config.yaml
horizontal_flip: false
num_classes: 6
kernel_size: 3
stem: "single"
residual_init: "none"
optimizer: "adamw"
beta1: 0.9
beta2: 0.95
warmup_steps: 240
Rows from block 13, named by matrix and row number. Rows with one number belong to one channel. Each number is 128 + 32 x the weight over the matrix's rms, rounded and kept within 0 to 255. All counts start at 0.
# convs1: grouped (16 groups) 3x3 conv (model.blocks.13.convs.1.weight, 192x12x3x3), inputs within the group 0-11, a 3x3 kernel for each
# convs2: expand pointwise conv (model.blocks.13.convs.2.weight, 384x192x1x1, transposed), outputs 0-127
convs1.41 [147 136 146 123 136 155 132 131 180 101  77 106 111  68  78 115  99 100 120 109 110 103  77  80 104  78  96 128 136 143 133 159 141 138 130 142  82  99 114  99 119 138  93 101  75  91  76 123 102  82  90 115 106 107  95  90 101 101  95  84 125  80  96 125 144 142 128 144 155 141 153 166 147 137  87 131 146 126 100 110 189 112 140 138 121 101  60 141  58  29 121 129 137 128  96  64 134  80  74 111 141 150 112 154 161 143 135 152]
convs2.41 [141 113 134 142 175  90 150 149  78  87  81 147 116  59 130 120  91  61 118 160  79 102  49 110 136 111 116 136 149 111 167  96 153 111 116 155  32 127 138 135 132 149 137 140  88 172  85 143  78 143 110  92 140 143  73 141 139 139  77 127 140  55  95  31  82 146 153 144  64 152  71 110 140  88  82 120 115  98 124  99 108 143  88 119 106 147 158 115 146 164 132 112 159 108 106  52 171 111 121 144 107  78  38 137 114 137 109 156 110 160  96 116 118 156 111 134 150 147 180 163  89 142 104 119  96  97 158 126]
convs1.42 [122 144 149 136 134 151 135 137 182  90  87 109 111  59  67 126  82 103 110 111 115 111  84  89 110  60  97 129 125 146 118 155 145 143 132 135  77  98 121 114 118 125  91 102 103  73  75 123  93  69  90 123 114 100  93  89 107 112  92  82 116  84  86 121 135 159 131 151 159 146 136 154 151 144  93 136 133 118  89 108 192 117 125 141 119  96  70 143  80  13 127 126 131 129 100  60 139 105  76 114 128 151 129 153 143 147 135 165]
convs2.42 [153 101 142 148 191  71 137 136  86  95  88 146 108  59 124 113  76  31 112 160  74 110  52 121 139 116 147 141 142 100 160 102 149  97 106 159  31 121 147 154 125 174 140 130  89 169  75 148  67 144 104 102 141 149  84 138 143 156  69 108 131  55  98  55 107 152 159 137  61 152  61 126 136  86  79 112 110 102 114  81  92 137  97 114 107 145 168 104 142 139 143  92 167  95 112  48 187 109 132 139 117 106  57 143 110 143 104 151  85 147 103 111 124 139 109 147 156 155 184 163  72 143  87  91  72 109 173 133]
convs1.43 [140 125 101 132 135  95 125  76  22 149 123 151 123 125 169 143 176 188 143 122 149 125 107 154 154 182 174 135 130 116 136 129 109 128 107  33 167 124 156 127  96 150 173 156 145 148 100 155 133 116 170 157 161 159 156 125 146 125 132 174 161 175 198 137 117 113 145 107  91 117  93  26 105 109 101 119 121 135 132 107  20 103 128  94 121 126 139  94 136 121  88 125 123 111 109 134  96 113 102 163 123 117 138 101  72 118  79  63]
convs2.43 [141 127 129  71  92 150 143 114 161 167 148 144 127 143  87 139 149 143 149 144 141 150 148 142 129 130 115 142  99 160  78 137 107 117 110 141 151 151 166 143 128  70  83 126 149  35 163 109 131  96 127 127  84  96 143  63 176 134 127 116 144 157 127 137 138 102  72 161 143  50 155 148 143 143 161 142 144 129 123 124 141  97 165 175 127  71  86 139 155 160  59 153 127 165 129 143 141 120 129 151 181 152 139  65 130 114 170  65 164  48 160 177  76  79 147  90 127 118 127  92 144 138 160 148 146 166  81  95]
convs1.45 [122 130 142 140 134 158 137 157 175 107  87 105 121  76  67 114  72  82 112  91 116 114  58  66 114  70  76 119 128 143 110 163 152 138 165 159  71 120 134  93 124 137  78 124 115  93  65 117 100  75  84 111  96  86  99  82 105 116  71  88 115  84  99 119 120 145 126 145 169 153 151 163 145 151  93 163 137  95  84 114 158 121 142 134 132 113  65 155  89  38 132 129 121 147 122  54 136  99  74 124 103 154 126 145 171 147 169 164]
convs2.45 [143  56 129 133 200  58 155 140  73  69  73 173 102  82 137  95  59  57  84 143  82  94  93 121 137 120 111 138 135  87 157 100 175  93 116 158  78 127 135 134 126 140 130 159  89 156  75 142  80 141 112 141 131 170  94 139 151 139  59 105 119  58 101  62 112 141 137 134  67 161 106 126 132  87 124 106 127  99 105 115  59 134 112 134 114 163 160 101 144 145 150  93 147  74 103  94 157 114 120 165 105 103  89 136 117 158  66 150  71 155  72  96 143 126 103 120 138 159 189 169  69 148  93  86  89 127 143 120]
convs1.46 [ 97 125  81 104 167  80  90 124  44 159 108 164 118 109 144 174 134 166 158 105 176 129 103 147 158 123 169  98 131  93 112 147 110  69 123  48 133 112 173 115 128 139 131 100 160 153  98 179 129 105 132 157 119 184 161 112 159 121 114 139 174 126 162  97 123  96  99 174  93  79 104  54 136 129  77  90 131  98 100 161  22 171 144 129 131 103 108 146 102 113 153 134 128 119  98 106 127 117 120 105 130  98 115 170  93 100 111  58]
convs2.46 [113 152 165 109 108 132 118 111 148 145 132 128 155 130  51 143 108 145 144 119 134 160 113 182 107 150 124 151  94 162 114 130  91 136 143 142 118 120 155 134 167  79 115  88 140 113 115 104 150 104 127 151 102 103 144 116 139 105 150 131 111 132 142 139 137 110 114 154 130  99 128 188 140 130 144 134 165 155 158 153 147 125 141 143 161 112  83 170 118 165 117 140 114 138 165 150 143 152 163 133 151 149 151 114 144 113 147  95 140  71 131 134  90 116 153 127  96 129 124 113 130 109 135 127 143 154  94 119]
convs1.50 [108 112 146  96 116 144 164 123 143 118 137 152 118 147 176 135 174 169 111 130 142 112 158 160 161 171 158 121 106  93 117  61  72  82  58 115 129 133 141 124 162 162 142 161 158 136 135 145 114 125 148 140 148 150 149 156 136  99 142 149 126 150 161 128 130 131 140 154 162 125 152 163 123 125  88 125  72  67  86  57 111 135 119 108 124  69  65  91  56  98 111  97  96 125  76  70  85  57 104 131 116 110 136  67  72 104  41  97]
convs2.50 [123  93 128 111 144  85 131 161  90  85  78 148 105  92 133  96  64  98  98 125  84 104  91 121 139 109  93 105 143  92 180  92 173  87 127 140 116 124 120 153 125 122 104 150  92 164 109 166  99 140 108 135 111 142 102 127 128 132  72 122 120  96  96  93 108 137 137 146  91 144 121 120 142 106 122  96 139  99 119 118  84 148 111 108 117 168 121 119 135 145 144  97 127 108 114  94 137 122 119 143  95  97 111 120 114 153  87 146  89 128  99  89 131 154 125 113 125 153 173 144  92 143 140  89 118 124 121 113]
convs1.51 [144  70 131 104  91 155 146 135 167 131 144 152 151 130 160 138 155 172 139 118 152 119 132 157 153 148 175  46 143 133 140 126  98 168  98  51 131 138 164 135 138 160 158 154 171 118 138 153 145 131 151 133 138 172 105 139 129 157 157 160 114 147 157 123 155 164 149 166 180 135 144 182  57 140 138 134 133 111 164  97  55  53 142 133 137 124 119 158 110  51  65 130 134 151 125  91 148 103  57  79 130 148 133 115 106 157 123  46]
convs2.51 [149 103  99 151  82  93 130 118 106 107 157 123 105 131 130 119 116 106 104 113 133 101 155 102 146 112 148  94  87 112 129 159 122 102 100 129 104 107 126 114  96 139 159 152 120  91 121 114 113 151 109 143 157 155 136 145  68 120 144 117 104  90 107 153 154 108 106  66  97  95 109 110 122 128 154 105  88 107  94 108  97 147 143 139 103 134 102  92 129 102 152  83 133 114 112 102 106  97  97 131 127 155 123 147  96 150 115 163 116 118 134 102 158 119 110 149 132 141 135 126 126 170 151 134  83 136 120 137]
convs1.52 [110 119 153 117 127 123 152 115  92 133 140 143 127 157 140 142 158 164 112 128 148 118 162 133 136 158 149 101  76  88 108  76  71 104  80 124 125 124 132 120 153 143 134 150 141 122 120 134 126 144 160 131 119 148 147 147 135 124 149 168 121 109 162 109 129 125 133 153 148 122 123 165 105  97 109 113  71  81 101  63  86 125 104 106  97  74  89  96  61  91  98  77  91 102  81  70 114  79 100 111  95 111 122  70  77 124  73  84]
convs2.52 [129 104 148 154 169  83 132 137  60  84  90 133 123  54 140 103  92  61 116 173  86 110  57 139 140 102 110 129 150 103 153  85 151 120 112 159  54 117 136 143 136 148 137 137  91 154  97 135  64 135 119 115 139 152  74 145 152 153  63 116 130  59  81  16  72 146 159 132  76 153  78 125 132  76  89 120 125  92 138  87 103 145 102 113 105 132 166 117 159 162 137  89 144 103 109  48 199 114 137 151 101  72  23 137 136 147 108 136 104 143  89 112 125 139 118 144 156 135 178 163  80 138 110 108 105 106 146 131]
convs1.53 [121 124 150 130 142 129 130 121  89 135 155 158 144 157 172 144 136 162 119 140 151 126 154 149 148 149 151 101  99  93 111  68  70 105  83 103 138 152 140 149 174 156 135 145 149 135 154 134 138 156 169 119 120 147 150 157 132 140 148 188 113 109 154 131 157 113 139 153 159 126 122 162 120  99  96 128  90  77  81  49  95 112  92 105 113  82  94  91  49  95 100  97  97 109  73  73 109  80 104 120 112 106 126  64  77 115  61  92]
convs2.53 [143 128 131 134 140 111 132 137  90  86  93 147 130  77 145 102 111 105 130 171  90 116  63 104 119  94 122 130 164 122 163  93 153 124 116 144  87 118 132 139 134 156 138 122  94 151  97 140 106 137 120  96 162 129  93 131 165 153  71 126 130  90  97  42 101 138 169 142  98 140  74 124 141  91  85 132 129  99 142 117 124 135  79 103  90 137 148 117 150 183 141  98 137 117 123  72 167 103 143 139 106  83  87 145 118 144 107 125 112 147 113 121 129 138 130 149 149 135 166 144  88 125 120 119 109 124 151 130]
convs1.54 [115 108 159 125 123 121 144 111 119 120 146 157 142 142 173 151 152 177 124 149 154 135 141 153 155 148 155  77 116 113 135  64  64 107  60  89 131 138 153 140 135 152 134 141 158 133 150 150 142 126 154 124 112 152 130 148 152 146 143 175 100 107 158 133 151 139 140 134 163 133 140 164  93 121 118 120  72  84 106  39  78  98 128 122 138  79  86 113  29  72  82 113 105 123  62  66 129  75 103 104 113 115 119  63  78 135  55  58]
convs2.54 [153  91 134 136 158  85 147 134  65  78  75 148 110  67 135  89  72 101  94 152  78  79  61 103 122  79 147 137 138 106 160 123 129  92 102 145  53 113 159 137 138 149 163 128  78 140  78 134  70 169 111  99 145 150 103 144 151 141 113  99 119  61  64  81 126 134 151 138  75 140  73 108 126  66 112  99 120  67 121  78  52 129  78 146  96 138 130 102 127 137 133  83 155  85 110  92 152  81 132 144 116 120 100 162 117 141  75 144  74 143  85  82 137 126 114 158 152 134 155 141  76 137 119  99  38 128 160 139]
convs1.55 [122 137 167 124 123 130 135 112 100 126 151 162 142 155 173 160 161 168 114 148 155 140 161 143 162 156 146 104 126  96 122  69  73 109  59 105 120 152 149 130 163 152 138 158 150 123 142 138 143 151 145 127 120 150 143 158 139 155 155 164 103 104 174 131 141 130 138 144 162 130 135 164 103 125 107 120  78  84 109  52  93 104 115 112 129  83  87 109  37  82  92 100 108 122  65  66 106  64 102 105 123 122 127  69  69 129  53  78]
convs2.55 [158 111 132 132 144  90 144 132  71  84  84 135 130  79 124 101 106  93 111 160  92  97  79 116 126 103 138 134 148 120 167 110 159 125 104 131  74 126 142 140 135 151 155 121  90 150 110 152  79 149 120 102 148 141 104 149 165 133 122 111 123  89  80  74 111 154 159 139  95 135 101 111 129  93 119 115 131  88 126  75  94 130  92 116 104 140 141 121 146 152 130  91 150 104 110  75 155 112 158 132 118 113  65 153 115 142 113 128 104 139  96 107 123 142 121 152 147 119 153 130  95 117 151 100  90 123 151 136]
convs1.56 [126 165  82 166 136  89 137 116  67 105 118  98 119 187 122  90 127  71  86 120  95 104 184 110  88 138  78 170  95 156 130 113 120 156 103 150 100 120  93 127 173 127 102 131  64  99 146  86 131 184 116 109 128  72  83 133 122 117 161 134  93 100  82 103 120  99 110 184 114  85 141  58 187 106 167 116  89 131 153 108 153 161 105 163 118  92 120 155 109 153 175  85 160 117 101 115 173 117 158 164 108 154 124  84 108 155 109 145]
convs2.56 [ 87 159 163 128 157 126 112 150 136 130 120 127 160 125  83 130 118 142 147 129 118 162 112 184 141 154 120 140 120 159 134 116 135 147 154 151 131 115 137 131 161 128 115  96 137 135 109 120 151 126 158 154 110 130 131 143 135 119 136 153 143 136 153 114 124 115 141 137 114 114 126 170 147 120 112 133 180 162 156 163 137 139 135 123 156 139 115 165 130 172 132 173 114 115 175 145 135 160 164 118 133 117 153 123 150 136 125 120 124 133 122 131 122 122 159 121 139 138 143 158 114 121 120 122 144 132 108 136]
convs1.57 [121 126 150 120 137 128 128 110  96 127 140 156 151 159 157 136 151 162 129 150 146 135 160 141 146 163 136 101  97  88  98  69  68 110  74 103 125 145 141 133 171 155 135 133 152 123 126 144 129 152 161 124 113 143 148 150 131 129 155 181 115 101 159 121 134 126 119 160 143 110 139 161 102 102 101 116  82  86  92  60  90 112 113 109 119  94  83 100  51  94  96  75  86 123  71  75 106  88 111 110  92 107 119  67  79 116  73  92]
convs2.57 [135 120 137 140 155  93 139 137  73  92  91 140 114  61 130 101 105  82 118 177  87 105  56 119 129  93 134 138 152 122 170  82 143 106 132 146  58 123 136 135 140 149 144 130  87 155  98 144 102 163 110 104 149 127  83 144 154 148  73 122 132  84  96  34  99 137 173 144  72 132  64 115 138  87  70 107 131  87 138 115 111 136  65 115 101 139 170 111 163 176 131  88 140 116 103  63 206 102 140 138 113  69  54 136 112 129 126 130 116 141 102 123 125 143 132 158 155 130 163 160  84 130 110 116 106 114 157 132]
convs1.58 [125 160 105 157 141  96 126 100  62  89 118 102 114 187 113  94 113  55  83 107  95 106 169 108 102 127  64 151 125 158 106  95 122 163 121 158  97 118 112 123 172 106  86 118  60  93 123 101 126 186 117  89  87  37 106 123 106 110 164 152  71  97  52 108 103  87 115 173  96  80 109  45 167 137 173 103 105 111 156 123 154 168 145 165 120  96 106 147 126 155 147 141 163 116  92 116 172 126 160 168 124 158 116  89 103 153 129 152]
convs2.58 [ 81 168 171 112 103 142  94 123 132 146 115 103 172 125  36 157 126 150 141 129 117 180 132 207 123 158 106 146  93 153 139 120 121 146 150 143 122 113 144  90 174  91 107 100 157 128 119 107 151 127 157 129 106 110 115 111 125  82 130 145 108 125 162 121 115 108 118 139 137 102 131 170 117 141 113 141 201 165 184 158 150 116 125 125 167 136  98 169 106 174 123 159  88 123 178 155 127 161 164 120 117 122 141 115 149 109 149 104 133 115 124 128  98 119 171  86  83 124 152 130 146 119 122 132 146 134 111 121]
convs1.59 [104  81 157  98 102 141 173 128 146 123 126 151 120 148 176 157 162 178 107 135 136 119 153 160 148 161 158 113 105  92 127  57  77 100  50 113 114 133 139 125 147 152 137 151 164 135 131 136 122 115 163 150 130 149 146 171 149 104 135 161 119 140 154 137 144 139 126 163 153 128 144 159 120 109 102 126  62  56  99  35 106 116 129 102 119  66  80 120  54  95 105 100  86 131  53  69 108  58 113 108 115 114 124  83  59 117  69  89]
convs2.59 [139  70 106 125 173  54 141 166  75  78  76 147  92  77 131  79  57  94  77 134  69  76  67 122 150  91 117 124 123  70 168  83 173  79 116 161  91 132 137 140 122 116 110 154  80 146  90 144  67 152  91 119 106 165 100 126 143 144  77 112 126  68  71  77  99 152 126 146  61 167 100 133 127  85 126  93 123  74 107 102  32 127 119 125 125 166 143 105 134 159 135  83 155  78  81 100 138 101 107 153 119 109  66 130 115 160  71 142  53 133  76 103 125 130 123 116 133 172 176 143  60 143 124  86  83 144 133 122]
convs1.60 [124 152  88 152 118  69 130  59 113 145 150 148 155 148 152 132 133 170 119 117  87 138  76  62 108  44 122 102 113  99 136  68  74 101  70 107 114 125  86 137  83  66 107  51 112 134 110 164 117 112 161 174 133 158 136 161 149 135 152 166 153 158 161 135 138 164 135 122 192 168 161 163 122 107  83 118  67  94 101  88 126 137 152 132 136 158 140 127 147 141 145 134 115 141 148 137 150 137 117 138 137  80 152  92  61 106  47 121]
convs2.60 [151  66 102 136 134  71 146 168  92  90  79 155  85  74 142  89  76 109  86 146  95  75  70 123 145  88 123 121 137  88 169 112 179  76  79 136 112 144 149 152 117 136 114 161  88 149 108 174  74 154  82 103 128 153 118 154 133 152  77 110 117 105  82  97 134 147 125 157  66 133 136 112 130  97 158  99 125  75 106 100  38 139 105 122 102 172 131  87 141 152 153 103 137  86  98 111 131 106 113 157 103 138 113 137  97 159  76 136  76 131  98 106 123 135 112 136 128 170 167 150  76 154 159  85  64 136 142 126]
convs1.63 [137 150 104 160 110  71 115  53 111 129 145 139 153 154 145 141 146 166 127 122 107 141  86  60  83  42 124 117 119  85 125  72  82  70  61 109 133 128 103 127  77  78  95  63 108 131 116 163  92 113 147 174 142 141 125 145 158 140 153 163 139 159 161 121 136 162 132 138 163 173 177 166 119 103 105 121  69  89  86  74 128 126 150 125 124 168 146 106 151 164 114 110 128 138 162 157 135 143 139 121 132 110 156  93  66  98  57 133]
convs2.63 [129  81 124 131 136  89 133 173  84  97  96 147 106  92 127  87  88 113  83 126 100  84  97 124 163 102 130 118 153  89 169 105 176  81 109 149 131 134 156 163 108 138 117 147 105 161 111 172  82 147  96 113 111 167 128 143 124 134  99 105 121  93  83 103 121 161 107 173  86 123 147 106 122 112 144  86 129  87 105 103  65 135 119 109 124 153 108 118 150 148 150  92 130  91 110 126 134 127 106 161 110 149  96 142 107 175  84 152  88 133  90 116 122 141 121 129 117 176 158 157 105 155 156 104 101 135 142 125]
convs1.64 [126 106 100 139  83  70 123  60  95 123 132 124 133 144 146 128 155 172 115  99 116 117  91  79 114  70 114  93  89 108  93  74  91 109  86 109 104  84 108 107  77  66 116  51  95  96 122 141 119 147 133 146 110 107 119 127 143 105 152 145 137 155 155 111 120 154 107 160 154 144 145 154  85  70 107 118  85  85 120 122 133 117 121 132 107 151 155 119 132 156 122 114 109 102 134 126 125 154 133  99  84  79 138  67  67 104 103 113]
convs2.64 [150  93 137 131 174  45 134 138  53  84  81 133 115  49 149 105  67  43 104 162  73 104  54 135 146 113 119 137 151 104 165  79 150 106 118 160  76 128 121 147 144 140 135 139  93 155  96 134  51 145  96 108 134 162  73 148 155 156  51 124 138  56  86  48  74 121 159 149  76 157  93 133 141  94  93 118 125  96 138 106  78 142 104 107 124 133 169 100 156 178 137 105 135 117  86  48 202 117 129 135 101  82  41 141 130 141  85 136  94 141  85 120 123 139 131 158 151 141 185 158  49 149  81 103  84 122 130 127]
convs1.65 [ 57 125 144 119 161 140 162 123  77 147 182 154 124 147 171 146 126 172  50 136 130 137 139 101 160 111  32  69 146 141 154 128  90 151  92  39  48 125 150 146 137 108 153 112  44 139 108 139 122  88 164 122 109 142 143 158 151 144 140 145 142 136 174 139 154 150 141 116 140 153 130 157  86 145 142 167 115  72 148  92  44 135 142 143 161 149 141 142 128 178 140 146 144 137 131 119 135 110 160  63 139 160 145 148 127 147 110  51]
convs2.65 [149 101  83 154  86 123 121 109 113 120 156 116  86 146 131 129 131 137 124  98 150  85 146  97 156 119 163  98 101  99 113 154 128 115  89  93  97 124 107 126 104 121 159 127 114  82 140 115 113 161 116 115 165 145 138 149  66 137 126 110  96 104 110 129 152 106 109  65 103  90 100  80 120 144 118 128  95  97  95  80 109 141 156 116  93 130  95  88 143  96 149 102 140 122  88 108 113  88 106 125 135 138 113 159 102 138 117 135 132  95 134 116 149 115  84 153 120 120 133 121 125 150 151 137  97 146 120 122]
convs1.67 [135 102  85 120  66 104  64  80 159 131 148 153 124 146 130 133 139 184 131  77  94  96  90 123  71 120 138 127  54  92  89 101 128  89 137 135 134  62  82  95  83 115  63 117 135  91 140 140 126 156 164 132 158 142 137 138 156 139 137 147 146 146 185 131 139 174 124 142 163 146 160 169 114  61  99  81 102 129  89 148 134 155 134 140 124 142 127 142 120 174 148 143 160 118 134 130 139 129 137 116  74  79  85  82 106  57 110 162]
convs2.67 [134 116 114 130  99 105 124 146 110  99 125 140  96 106 142 105 120  79 123 148 131 124  90 119 132 109  90 104 147 114 153  81 133 118 124 137 123 122 127 140  92 144 127 118  97 135 129 136  83 132 105  96 127 128 107 104 166 139  97 112 144 112 117  94 101 137 142 157  89 128 124 124 157  90 139  80 120 114 126 133  96 148 127 130 123 141 145  97 145 171 113  75 127 122 113  62 133 109  94 133 136 108 101 127  88 136 111 111 128 118 113 130 112 154 142 145 120 123 135 133 108 139 136 104  96 132 150 114]
convs1.69 [130 122 104 144  88  67 111  59 120 134 143 138 126 143 144 120 130 174 117 106  97 114  84  76  81  75 110  98  82  99 109  66  85  99  99  98 115 104  87 123  71  81  89  49  99 102 118 130 103 126 153 153 134 135 132 141 147 127 148 153 137 145 170 123 133 165 129 134 156 141 158 169  98  77 103 107  58  90 106 117 128 143 130 141 130 150 132 112 141 147 142 128 120 117 138 116 133 147 122 115  95  74 125  70  66 105  83 134]
convs2.69 [144  79 121 144 167  42 138 166  54  45  78 125 104  43 129  99  47  64 106 155  83  97  42 138 156 101 113 119 144  95 185  88 189  92 105 160 101 137 133 135 138 139 110 131  73 168  89 161  47 140  77 112 116 144  64 124 132 153  39 117 139  58  79  60 110 145 154 152  52 160 110 114 129  67 100  89 130  88 124  81  58 143  93 103 116 146 148  99 160 160 135  78 137  89  99  74 154 105 101 151  97  71  45 141 104 144  83 133  71 130  77 115 107 139 119 143 155 154 178 171  64 140  93  91  79 139 133 119]
convs1.72 [151 140  86 164 160 116 150 161 133 149 114  86 153 164 114 155 157 128 105  83  53 135 123 112 107 179 148 147 131 148 151 108 130 156  95 137 119  73  88 136 148 117 149 189 113 101  91  69 125 138 130 108 175 157  92  78  62 136 137 113 115 176 143 147 145 173 139  82 133 142  89 126 138 102  94 149 169 125 152 188 135 145 130 150 155  90 138 155 101 150 138  96 102 123 145 140 139 162 139  96  78  66 130 137 116 112 170 173]
convs2.72 [142 102  99  82 134 116 163  97 127 121 152 171  86 143 124 118 149 146 137 115 158 105 143  95 152 107  79  69 120 119 101 145 137 114 100  68 143 194 176 160 103 102  81 165 114  90 162 125 109  89 101  89  96 132 132  76 152 165 134 111 108 143 106 128 149 126  91 163 130  84 144 107 112 140 151 113 107 104 108  95 123  70 157 174  91 112  93 112 147 169  88 119 166 158 102 139 104  92  96 170 174 157 128  83  83 103 134 102 144 131 149 174 108  89  87  84 125 127  89  94 137 157 160 134 100 184  91  70]
convs1.73 [156 145 110 154 136 130 133 144 129 148 130 122 144 162 132 149 160 147 104  99  58  97 148 135  76 143 141 159 139 150 158  72  61 156  98 151 121  84  72 120 156 139 151 181 116 109 108 103  90 134 135  78 159 147 110  76  76 115 140 131  84 155 131 136 134 165 135  85 106 149  70 101 131  96 132 119 158 146 149 166 145 158 130 124 137  66  95 142  93 141 124 120 125 111 155 157 160 178 147 114 110  88  98 152 136  76 162 141]
convs2.73 [140 117 108  70 140 130 150  81 138 138 155 159  82 161 125 120 144 138 148 123 173 104 147 111 129 108  76  93 113 138  79 141 112 121 113  83 166 202 203 156 131  88  64 150 132 116 163 108 114  84 109  76  75 103 135  48 162 172 133  98 128 150 113 131 163 114 110 161 125  88 164 102 140 152 140 123 113 111 106  98 123  74 182 190 105  72  80 105 165 142  63 128 155 159 111 133 118  89  99 167 192 143 124  55 108  89 158  99 164  96 159 174  86  72  92  79 126 130  94  99 123 136 174 167 133 199  87  50]
convs1.74 [130 152 124  43 139 146   0  96 104 127 153 145  73 149 131   0  84 120 115 157 116  98 139 138 132  55 133 119 126 140 132 135 133 115 121 161 131 134 122 108 151 128  58 107 156  98 148 121 105 146 142 106   7 100 126 158 111  96 142 142 130  59 120 117 119 162 132 125 155 116 127 164 133 137 130  87 144 140   0  60 138 109 121 157 134 134 162 118 144 185 134 132 141 113 169 155   0  12 119 102 135 132 114 150 152 121  25 118]
convs2.74 [109 150 117 135  93 135  91 150 123 120 121 134 131 119 122 120 128 135 135 124 125 118 146 103 141 105 132  97 127 115  99 170 121 137 116 134 135 105 106 114 108 131 129 113 106 121 126 107 134 119 107 120 110 115 143 126 111 107 160 117 127 124 117 170 128 109 133 122 125 113 138  85 142 132 141  98  96 118  93  96 133 151 145 121 107 129 107 126 125 126 108 115 101 141 123  99 141 115 101 113 145 126 119 150 117 152 124 116 140 109 134 116 110 124  92 116  97 142 121 132 143 109 133 125 139 131 109 136]
convs1.75 [119 133 121  87  74  84 141  89 115 131 140 134 112  87 112 138  69  76 152 101 131 114 148 153 114  65  46 134 126 121 130 125 147 131 122 160  95 124 149 117 122 125  61  43  57 156 121 130 112 124 130  99  64  17 163 105 124 107 127 145 109  56  44 123 145 137 116 111 135 118 132 158 116 128 134 152 120 161  88  24  43 109 141 133 117 120 150 102 133 162 116 134 143 118 103 148  99  58  65 158 107 130 110 144 131 103  54   5]
convs2.75 [141 146 137 153 124 118 121 140 114 119 111 147 153 127 116 137 111 125 123  87  98  98 131 121 104 126 142 122 142 133 116 168 129 116 130 134  90  72 121 137 116 117 156 109 132 122 114 126 139 137 148 145 143 136 132 133 115 111 146 139 118 106 116 122 139 108 157 104 126 145 127 122 137 116 117 123 119 115 105 124 138 156 133 116 119 130 121 142 101 104 126 119 132 116 162 144 137 133 137 102 125 102 115 161 133 154 125 153 125 149 122  86 125 158 125 150 109 146 131 130 138 116 127 113 104 103 115 149]
convs1.76 [ 77  71 128 105  96 102 107 142 120  85  77 108  95  98 103 126 121 110 106 147 142 117 114 100 149  68  44  96 139 146 117 124 156 140 143 164 146 117 134  97 111 117 103  55 113 110 135 132 104 104  73 133  70  55 123 168 156 123 107 106 148  67  75 110 147 140 112 143 141 125 167 168 125  91  95  97  82  85  91  67  98 102 153 147 115 152 157 138 160 159 106  84 101 112  82  58 103  71 104 101 149 136 117 103  62 146  75  44]
convs2.76 [148 157 136 149 177  65 153 118  58  81  90 139 102  82 149 106  67  50 102 193  73 127  80 130 144  96 109 149 124  78 159  93 148 107 123 161  71 126 141 140 154 163 122 129  79 162  89 140  91 152 120 103 137 148  49 136 159 143  67 118 117  66  77  17  86 153 172 134  85 174  82 127 138  85  82  84 126  80 142 105  84 112 100 119 111 147 160 123 142 171 123 106 153 103  88  43 165 100 131 141  97  60  51 134 116  98  82 162  84 190  95 119 114 155 137 147 162 139 149 171  59 151  94  96  72 103 194 120]
convs1.77 [152 129  67 168 154 118 132 171 132 160 121  89 149 150 130 155 164 135 103  99  59 138 137 128  96 164 133 158 137 160 166  96 108 159 113 147 113  63  70 140 148 115 164 191 115 102 100  78 119 135 124 109 167 164  88  71  67 144 143 125 111 168 137 141 140 163 124  81 132 155  81 132 147  98 101 139 149 116 149 176 150 164 129 139 141  71 111 162 101 153 136 110 115 124 144 136 145 172 145 104  92  69 122 139 130 101 182 156]
convs2.77 [136 108  98  72 141 121 170  89 130 117 146 140  82 148 130 128 147 146 144 120 167 104 131 107 142 107  95  69 108 118  91 138 131  96  93  71 161 193 196 152  93  93  74 165 119  97 163 116 102  70 101 108  78 139 142  65 157 160 138  92 126 147 118 134 163 127  68 161 125  86 168 100 115 147 157 117  91 101 107  88 121  59 168 173  92  95  95  89 145 163  77 119 156 156 104 131 107  87  90 159 188 166 118  66  85  84 131 107 146 109 155 180  92 103  76  86 123 121  83  98 136 166 181 147 104 201  91  58]
convs1.78 [129 146 131 137 171 151 115 119 136 121 128 147 113 167 166 113 147 129 101 114  98  79 127 155  72 138 154 151 146 148 158 110  69 152 134 158 140 103 129 108 183 162 137 177 148  94 125 105  81 117 152  69 151 146  98 112  94  92 139 164  69 143 154 128 158 154 138  95  84 150 150 152 122 107 141  74 155 171 128 157 145 147 148 135 143  90  56 141 163 148 117 130 157  84 148 186 117 146 146  83 114 104  85 120 147  69 135 141]
convs2.78 [134 122  93 112 147 119 158  89 139 135 130 166  98 140 133 117 139 134 124 117 164 103 140  93 125 101 113  87 126 107  92 179 118 110 118  77 155 181 208 154 102 101 101 124 108  98 158 105 119 122 107  80 119  66 152  70 151 144 133  74 175 165 114 143 175 111  85 181 120 106 160  79 158 138 159  94  91 102  93  95 138 109 169 186  93  90 115  96 129 144  49 131 150 155 106 134 134  97  99 167 181 167 127  98 100  97 132 128 148 111 131 145  89  71  85 114 149 157  85  76 128 139 167 120 135 161 117  87]
convs1.79 [ 78  84 114 101  76  94 123 121  94  76  84 115  94  86  87 106 119 101 115 144 144 115 107 108 146  75  49 111 133 162  93 138 155 147 144 159 126 127 142 104 122 115 119  75 120 115 144 140 106  87  76 139  80  41 119 155 150 108 104 116 144  79  60 107 137 140 113 157 157 126 161 168 108  90 115  85 102  90 107  56  88 105 137 153 115 159 156 137 146 143 103  92  98 116  72  58 108  68  79 116 143 138 116  94  83 145  59  27]
convs2.79 [150 144 139 150 210  62 149 149  46  57  55 142 118  66 135 100  30  66  90 175  56 125  87 144 133  90 116 142 143  78 147 110 134  83 110 155  27 117 149 127 150 154 142 132  75 157  49 145  93 150 127  94 138 139  66 146 155 150  97 116 127  42  96  49  92 160 174 140  89 190  63 140 132  86  62 102 122  98 140 102  68 135  85 130 122 151 180 122 132 167 135  94 160  88 102  20 189  94 136 135 105  72  51 143 108 115  82 172  73 190  81  97 136 144 119 152 176 165 159 170  45 141  39  92  55  95 174 126]